A small image FSQ autoencoder, trained from scratch: 7.39M parameters, encoder depths [2, 4, 4].
Rows from block 0 of the decoder of a small image FSQ autoencoder, named by matrix and row number. Rows with one number belong to one channel. Each number is 128 + 32 x the weight over its row's rms, rounded and kept within 0 to 255. All counts start at 0.
Before each channel's rows are labels from the 100 images, of 14976, where the channel reaches its highest value: "top examples" is what is common among them; "patch colour" is the nearest of a few named colours to the mean colour under the peak. Only what is clearly more common there than usual is listed. The data: pictures of board games with random positions, seen at a slant.
# convs0: first 3x3 conv (decoder.mid.0.convs.0.weight, 128x128x3x3, each kernel summed), inputs 0-127
# convs1: second 3x3 conv (decoder.mid.0.convs.1.weight, 128x128x3x3, transposed, each kernel summed), outputs 0-127

top examples: draughts
patch colour: grey
convs0.67 [ 75 110 157  81 120 150 172 130 162  62 117  53 145  85 135 116 144 164 103 136 137 118 150 123 108 107  92 160  66 115 118  73 124 131 120  92 128 156 102 165 118 107  93 123 117  92 159 160 147  74 111 135 128  70 112 165  51 109 125 103  57 111 114  83 119  90  73  90  58 113 158 187 135  69 132 165 112 143 151 100 164 117 137 103 125 149 171  95 136  49 122 111 159 157 129 145  58 126 181 157 124 164 129 130  80 177 148 119 125  87 127 136 118 116 136 102 157 162 117  74 137 125  92 161 113 115 156 149]
convs1.67 [140 140 141 152 137 117  92 166 123 117 149  96 145 154 196 195  76 156  92 114 170 121 131  88 168 127 139 121 122 154 109 128 177 137  96 133 101 138  60 183 117 158 180 136 161 151 154 144 130  51 135 120 158 129 144 126 155 172 106 159 170 120 101  88 139 140 152  72 150 105  90 100  94 142 154 124 134 101  88  71 166 164 114  84  98 144 115 142 149 104  77 136 100 125 128  63 152  93 225 155 126 105 127 160 145 161 142 111 143 142 112 160 152  87 144 130  44 113  63 142 109  74 156 118 196 122 107 120]

top examples: discs in an upright rack
patch colour: purple
convs0.63 [ 98 133 107 161 112 129 115 149 165  41 119 179 105 109 148  90 118 109 116  93 199 179  90  81 167 145 160 107 186  95 103 129 150 160 132 156 168 129 110 139 166 185 130 167 139 160 158 140 105 118  56 112 111 147  78 146  17 139 135 144 144 122 120 130  93 189 135 154 115 126 165 141 111 126 135  98 169 103 146 181 130 119 100 164 127 121  95 136 161 173 115 124 130 167 148 143 142  88  97 112 160 177 158 111 148 135 160 117 164 163  83 140 154  42  77 157 117 144 121 117  92 180 116 144  71 110 134 136]
convs1.63 [111 172 119 109 108 151 113 119 159 122 144 125  97 115 106 146 121 162 157 120 181 184 118 111 110 101 140 120 190 148 140 191 134  83 106 105  76 179 190  38 155 108  99 161 160 132 101 136  92 171 157  45 123  91 138 106 186 146 123  61  99 247  80 138 159 112 133 102 157 150 133 166 124 118 107 120 138  84 143  93  93 174 101 142 105  94  86 128 106  99 187 114 106 110 104 111  67 124 108 140 125 130 129 112 119 136 122 132 108 136 167 145 116 154 119 104 149  87  91  89 157 119 122  98 149  98  80 111]

top examples: digit grid
patch colour: pink; white
convs0.114 [163 119 232 103 145 114 127 129 109 142 105  68  43 164 169 110 125 143 112  93 100 117 124  99 209 134 137 146 124  84 119 111 141 152 122 146 107  75 121 102 148 187 123  95 106  98 119 127 156  68  71 164  98 137 104 135 125 132 161  83 130 124  82  99  98 159 144 122  85  77  89 173 115 131  94  98 135 169 160 141 109 162 116 119 108  91 185 148 126  97 127 110 116 126 126 174 103  95 129  85 150  92 109  98 190 152 145 108 120 132 111 167 151 162 131 136 135 132 204 154  99 143 158  70 206 103  86 125]
convs1.114 [145  65  86  84  89 119 105  96 131 173 156 185 144 156 166 129 116 132  93 124 167 207 163 152  78 167 148 114 179 165  53 160 111  98 113 142 158 173  76 183 151 141  96 161  89 133  88 162  65 121 147 126 148 153 116 129 136  88  98 131 117 119 111  93 118 121 109 149 163 116 130 119 105  83 103 107  69 107 137 126 177 138  99  94 131 133 115 124 138 157 100  94 166  95  83 148 108  91 105  78 124  87 101 142 105 166 148  92 114 122 157  87 110 178  75 178 133  91  89 107 180 149  98  79  85 136  87 133]

top examples: noughts and crosses
patch colour: pink
convs0.51 [166 108 146 108  68 122 124  65 164 169 125  95 128 151 150 115 113 154  87 141 110  83 113  93  99  96  72 168 106  89 152  80 155 120 145 122 105  93 150 167 149  98 117 107 124  98 116 118 173  68  97 178 134 139 123 112 122 153 119  59 116 139 133 155 102  85 109 144 108 140  80 157 108  91 130 112  39 123 125 144 138 130 149 199 106 115 153  93  80 152 137 110 189  89 130 133  90  98 131  12 115 116 117 131 102 153 121 129 107 108 127  97 119 163 105  53  95 137 165  74 130 168 124 153 170 101 174 107]
convs1.51 [ 92 125 155  98 111  96 141 158 161 176 104 147 123 142 130 141 146 134 161 138 172 163 146 139 163 132 174 150 107 236 134 131 112 150  67  81  75 119 129 140  77  56 137 145 138 157 104 122 117 131 124  99 125 130 160 138  75 123 146 130 150 100 141 151 107 190 129  52 175 126 158  91  88 131 168 135  80 105 134 156  96 147 131 178 149 119 120 142 143 118 166 146 160 153 143 107 120 135 112 255 102  83 131 153 127 114 110 168 219 133 139 120 128 167 178 111 140  91 115 175  97 135 160 115 132 137 138 131]

top examples: digit grid
patch colour: black; brown
convs0.34 [147 175 193 143 159 163 158 125 195 191 151 112  98 142 152 145 160 132 200 141 105 169 131  97 141 143 135 167 118 123  81  82  96  97 130 158 166 118 151 114 203 121 162 143  94 120 101 186 152 120 172 128 121 173 107 134 120 114 143  47 117 145 100 101 113 143 128 148 152 137 129 180 184 136 147 152 143 129 108 189 124 182 180 185 169 116 115 114 202 105 129 124 136 162 141  89 116 100 143 123 169 132 156 163 186 214 158 111 110 173 163 120 127 119 141 127 159 154 130 120 110  94  86 104 163  89 138 153]
convs1.34 [114 142 159 114  68 155 138 190 156 170 182 113 144 116 109  98 100 141 135 119 137 189 113 163  94 110 137 104  93 136 165 166 133 111 101  91  87 190 152 136 148 192 138 101 148  92 123  51 174 118 126  76 170  91 141 160 109 177 140 188 132 204  94 177 139 132  98 101 149  60 108 141 123 140 151 150 157 142 145 153 126 100 143 100 122  97 120 129 122 148 116 112 185 147  93 139 115 125  94 123 172 149 123 168 111 129 130 148  91 115 138  91  84 186 186 172 135 193 138 116  92 136  90  89 105 145 160  58]

top examples: discs on a green board
patch colour: green
convs0.56 [196 134 121 130  47 131  74 147 145 123 100 147 105  88 109 131 188  91 129  99  88 154 165 194 141 137 139 157 185 105 154 118 134 126 178 105 124 149 146 171  84 128  97 127 140 101 113 132 123 132  87 146 111  91  89 101 106 109 154  66 136 145 140 155 158 184 163 165 160 130 165 116  88 130 119 125 118 118  79 157  92 112  97  89 116 122  85 115 144  66 121 117 191 144 160 100 143  90 115  92 113 129 159 172 118 154 147 112 120 157 134 101  94 119  82  78 151 133 148 117 104 131 135 154 176   1 109  68]
convs1.56 [135 121 113 148 158 149 116 181 138 118 152  74 160 147 142 132  86 117 147  92 122 120 109 140  45 150 144 124 153 102 159 159 178 150 136 114 136 106 116  64 120 170 125  76 103 177  88 140 129 113 131 115 135 127 141 175  91 146  87 155  93 141  73 159 151 157 142  97  83  77 158 147 170 149 102 143 101 144 109 106 185 141 140 163 216 125 113 143 124  91 110 184 166 142 137 139 160  95 139 167 105 157  92 119 185 150  94  63 145  70 129 116 134 213  91 102 128 140 191 160 113 123 132 174 117 147 205 141]

top examples: stones on a line grid
patch colour: pink
convs0.111 [222 161 110  71 180 132 113 135 114  99 129 102 126 163 154 118 184 155 151  90 132   9 138 122 155  73  85  99 115 105 130  83 124 133 140 118 100 140 139 150  93 109  80  66 133 116 115 134 131  86  69  86 152 114 151  97 110  89 120 137 104 117  90 156 111 148 155 145 118 106 137 106 123 119  87  76 150 114 127  66  87 125 145 102  90  96 161  75 190  85 136 130 143 102 117 133 147 115 118 112 107 118 158  73 145 156 127  90 144 151  90  99  83 182 145 182 138 114 156 118 124 109 143  87 180 137 117  62]
convs1.111 [121 102 128 130 116 121 150 122 136 169  80 132 111 174  82 121 103 142 148 140 192 197 197 188  96 157 139 124 136 151 142 139 148 145 177 116 148 141  78 144  66 183 115 139 130 137 115 146 125 104 110 158 140 143 155 154 153 191 113 114 139 116  99 101 144 105 148  92  81  76  93 131 151 119 170 134 147 158  94 157 125  94 165 131 115  93 164 162 165 149  84 111 128 109 152 173 127 142 144 102 152 103 130 209  99 168  78  62 115  69 194 170 130 158  70 199 174 134 134 155 160 163 125 127 113 142 169  80]

top examples: draughts
patch colour: grey
convs0.66 [ 87 129  86 103  80 127 159 116 176 102 148 150  71 122 161 108 103 117 153  79 105  94  78 159 135  93 145 138  83  70 120  55 198  86 137 139 141  95 167 147  99  81  98 110 193 144  51  87 111 100 116 111 114 154 126 116 136 102 170  65 129 103 136 151  94 165 116 118 122 162 124 108 107 139 101 149 166 144 102  88 141  90 151 127 121 126 108  49  93 113 107  52 111  96 142 144 123 139 150 119  89 145 107  59  90 140 135 108 118  66  90 128  98 104 154 117 103 133 149 109  88 133 149 129  57 105 165  97]
convs1.66 [146 147 154 134 168  90  57 148  88 217  93  72 127 140 142 132 162 145 111  94 128 115 150 134 138 177 133 162 147 159 129 116  97  80 129 112 135 176 160 154 126 119 155 160 204 173 118 126 104 125 115 123 125 116 114 216 129 180 133 169 111 138 163 142 114 100  85 158 176 111 102 114 139 141 167 108 158 142 146 114 142  97 107  70 107 118  98 128 118 103 171 136  12 105  66  55 125 108 154 116 129  74 124 125 142  99 161 120  93 102 146 113 118  87 171 114  68 126  86 133 160  86 148 123 142 139 140 101]

top examples: discs in an upright rack
patch colour: blue
convs0.83 [ 92 136  95 142 116 151 107  91 103 102 122 135 140  77 128 200 158 152 120  92 126 138 176  77 115  90 130  64 134 129 119 102  88 114 168 157 126 127 131  81  82 144  88  70 146  57 141  99 112 103 150 164 147 141 168 128 137  93 113 147 142  93  70  68 102  98 113 120 142 144  81 107 115 100 130 107 126 100 156  88 186 101 157  97 132  75 113  59 132 184  69 145 162 129 115 164 124  96 149 129  86 139 121 108 160 116 127 141 115 108  83  94 144  79 102 123 196 118  51 132 153 113  99 169  61  88  88 106]
convs1.83 [ 78 138 173 144 162 138 189 105 105  75 150  73 136 149 188 154  47 114  50 110 162 138 166  89 114 101 125 140 166 134 117 132 149 177 121 140 149 119  80 153 149 134 154  97  78 133 139 110 163  45 161 145  95 143 149 158 131 121  87 103 141  98 130 145 117 146 142 102 116 129 116 155 103 136 138 132 107 143 161  77 203 153 142 101 107 142 105 138 154  92 112 147  95 147 106 103 147 110 154 186 109 102 121 156 223 132 123  82  98  46 156 136  96 123  78 108 122 133 113 162  79 142 129 156 193 112 157 137]

top examples: digit grid
patch colour: pink
convs0.54 [ 80 115 127 145 150 127 101 129 106  92 133 118 123  94  77 147  91 117 153  74  78 107  92 151 132 113 136 125 105 175 164 136  97 125 121  75 123 133 125 108 118 135 123 171  76 128 170  26 101 148 135  78 132  86 164 122 132 139 105 113 152 164 160  79 144 160  35 103  96 145 141 119 119  84  87 137 107 133  47 130  97 151  95 114  96 144 129 155 177 115  91  49 118 170 120 157 156 136  73 148 132 141 114 153 131 121  91 103 184 117 127 133 178  84 132 168  86 140  96 135 140 147 104 108  30 116 112 159]
convs1.54 [112 129 149 130 133 166 219 102 187 104 131 130  85 114 163 141 137 179 164 178 105 124 119  92 103 175 228 143 169 175 136 132  89 114 102  76  84 167 124 125 131 112  97 146 136 107  90 180 111 166 162 112 169  87 137  89 129 110 112  87  91 131 146 155 155 140 134  71 112 137 163 110 127 141 149 117  97  94 140 114 133 176  97 155 152 128 166  86 138 134 103 130 136 149 148 104 159 196 111 196 134  95  61 139 141  89 153 110 111 141 107  67 105  56 123  95 130 155 119 169 127 160 116  95 174 147  79 117]

top examples: noughts and crosses
patch colour: black
convs0.74 [130 100  99  99  87 142 162  95 116 129  85 155 104 131 124  57 174  93 124  91 179 131 180 101 137  30 149 135 126 122 101 113 118 128 147 180 136 101 134 140  95 146 206  85 188 146 122 112 145 165 135 154 107 123  97 137 137  83  96 156 136  82 136 189 125 113  96 128 146 147  81 152 160 138 170 141 158 122 197 133 158 209 183 166 126 131  79 139 123 146 115 147 170  89 109 184  82 103 122 142 140  68 172 124 145 156 153 134 104  69 133 136 109 157 111 119 140 123 187  94 102 110 156 163 107 112 165 101]
convs1.74 [106 149 161 124 153 118 124  95 121 150 103  65  57  79 109 166 126 147  74 152 124 168 114 110 123 111 105 122 156 127 134 157  83 134 169 113 122 153 180 158  40  93  94 116 113 100 145 151 162 175 107 128 151 142  92 100 122  96 133 120  50 123 120 106 143  95  70 180 105 128 131 100 120 171 127 172 101  92 158 180  87 153 130 139 164 147 125 177 135 189 163 176 155  67 145 144 109 170  50 118 173 129 157  81  69 104  97 160 126 155 100 123 139  64 124  99 103 130 119 133 110 190 149 158 113 123 117 129]

top examples: digit grid
patch colour: pink
convs0.50 [134 107 153  96 136 160 156 142 102  70 171 114 140 116 128  99  89 106 150 105  55 121 134 127  97  78 152 112  78  96  60  98 120 120 136 122 172 139 144  96 127  83 100 127 118 124 157 124  96 131 143  87  88 127  48 123  63 101 157 154 165 158 119 111 149 134  83 150 178 101 127 191 119 153 143 133 118  86 203 138 147 114 102 184 146  54  88  79 126 128  70 122 115 112 134 189  76  74 136 115 117 115 212 107 132 154 137 119 149 145 151 191 146 115  71 137 151 174 125 114 142 135 115 113 118 148 100  87]
convs1.50 [ 61 123 137 139 142 109 135 147 146 116  95 144 142 160  86 128 112 134 139 150 143 182 141 161 134  57  62 113 130 162 107 192  98 142 151 124 113 119  91  90  85 127 108 112 126 119 120 141 102 174 142 152  69 105 112 109 141 128  96 152 127 111 107  70 112  88  87 166 160  99  76 104 115 116 118 152 141  23 164 126 168  73 129 158 103 102 106 179 162 158  78 121  86 164  64 130  91 151 154 155 119  66 166  79 147  77 146 110 140  66 114 129 113  85  84 171 110  71 102 128  82 111 148 138 136  95 129 138]

top examples: draughts
patch colour: brown
convs0.115 [157 116  88 147 175 120 117 156 174 137 131 169 138 152 184 155  63 106 158 126 111 155 174 145 203 157 101 135 113 182 177 150 170 184 133 150 131 160 172 109  92 152 111 146 159 143 162 132 109 116 110 197 174 115 166 137 136 119 169 121 145 167 137 150 164 189 146 113 137 140 158 176  89 152 103 121 161 170 153 111 114 154 137  62 164 165 130 126 153 126 160 137 132 134 133 155 167 152 151 115 163 145 133 150 118 154 167 119 117 178 144 156 131 168 199 177 145 128 166 154 132 224 109 119 162 124 216 122]
convs1.115 [128 154 147 155 158 143  92 130 177 208 125 114 129 122 200 200 123 183 144  91 116 130 157 115 149 108 145 120 162 149  75 146 166 105 128 122  87 133  42 156 132 176 167 173 163 142 103 154 165  98  59 123 122 132 116  55 143 149  85 169 136 173 165 132 132 126 111 135 163  98 127 132 106 107 127 132 144 157  92 102 133 213 156  96 109 140 128 162 161 153 149 129 124  96 110  79 191 124 180 143 127 156  76 130 107  93 170  99  96 161 105 166 129 112 184 117 107 157  51 133 154 130 142 153 148 144 136 136]

top examples: draughts
patch colour: brown
convs0.124 [ 55 202 142 113 133  92  57  87 128  97 133 119 170 170 136 185 113 109 137  96  62  99 122 136 112 150 101 122 117 119 120  86 138  71 116 130  86 147 111 170  98  71  79  72  96 122 169 119 131  85 151 149  84  84 146  84  98 135 134 120 121 116  82 122 135  75 117 140 149  85 108 150 136 178  94 130 134 155 143 142 107 107 126 118 179 114 129 147 127  81 112 142 161 208 109 216 114 139 121 147 124 107 133 143  92  92 156 139 170 107  33 139 166 121 137 110 117 133 148 111 166 162 127 128  96 114  74 165]
convs1.124 [136 182 148 121  94 198 111 151  86 128 174 154 134 137 166 192 106  49 119 157 128 131  90  88  87 113  90 108 157 142 128 130 117 119 145 139 138  90 107 132 116 113 141 133 125 130 138 144 180 113 103  98 122 117 132  64 137 163 108  79 110 173 111  70 104 170 133  64 134 160 162 147  89 144  66 196 102 178 155 148 102 121  81 154 150 174 131 116 101 174 146 105 180  84 152  67  94 100 151  90 108 159 142 157  79 147 155 109 143 129 136 136 146 183 143 116  94 127 147 124  57 110 151  76 144 125 201 111]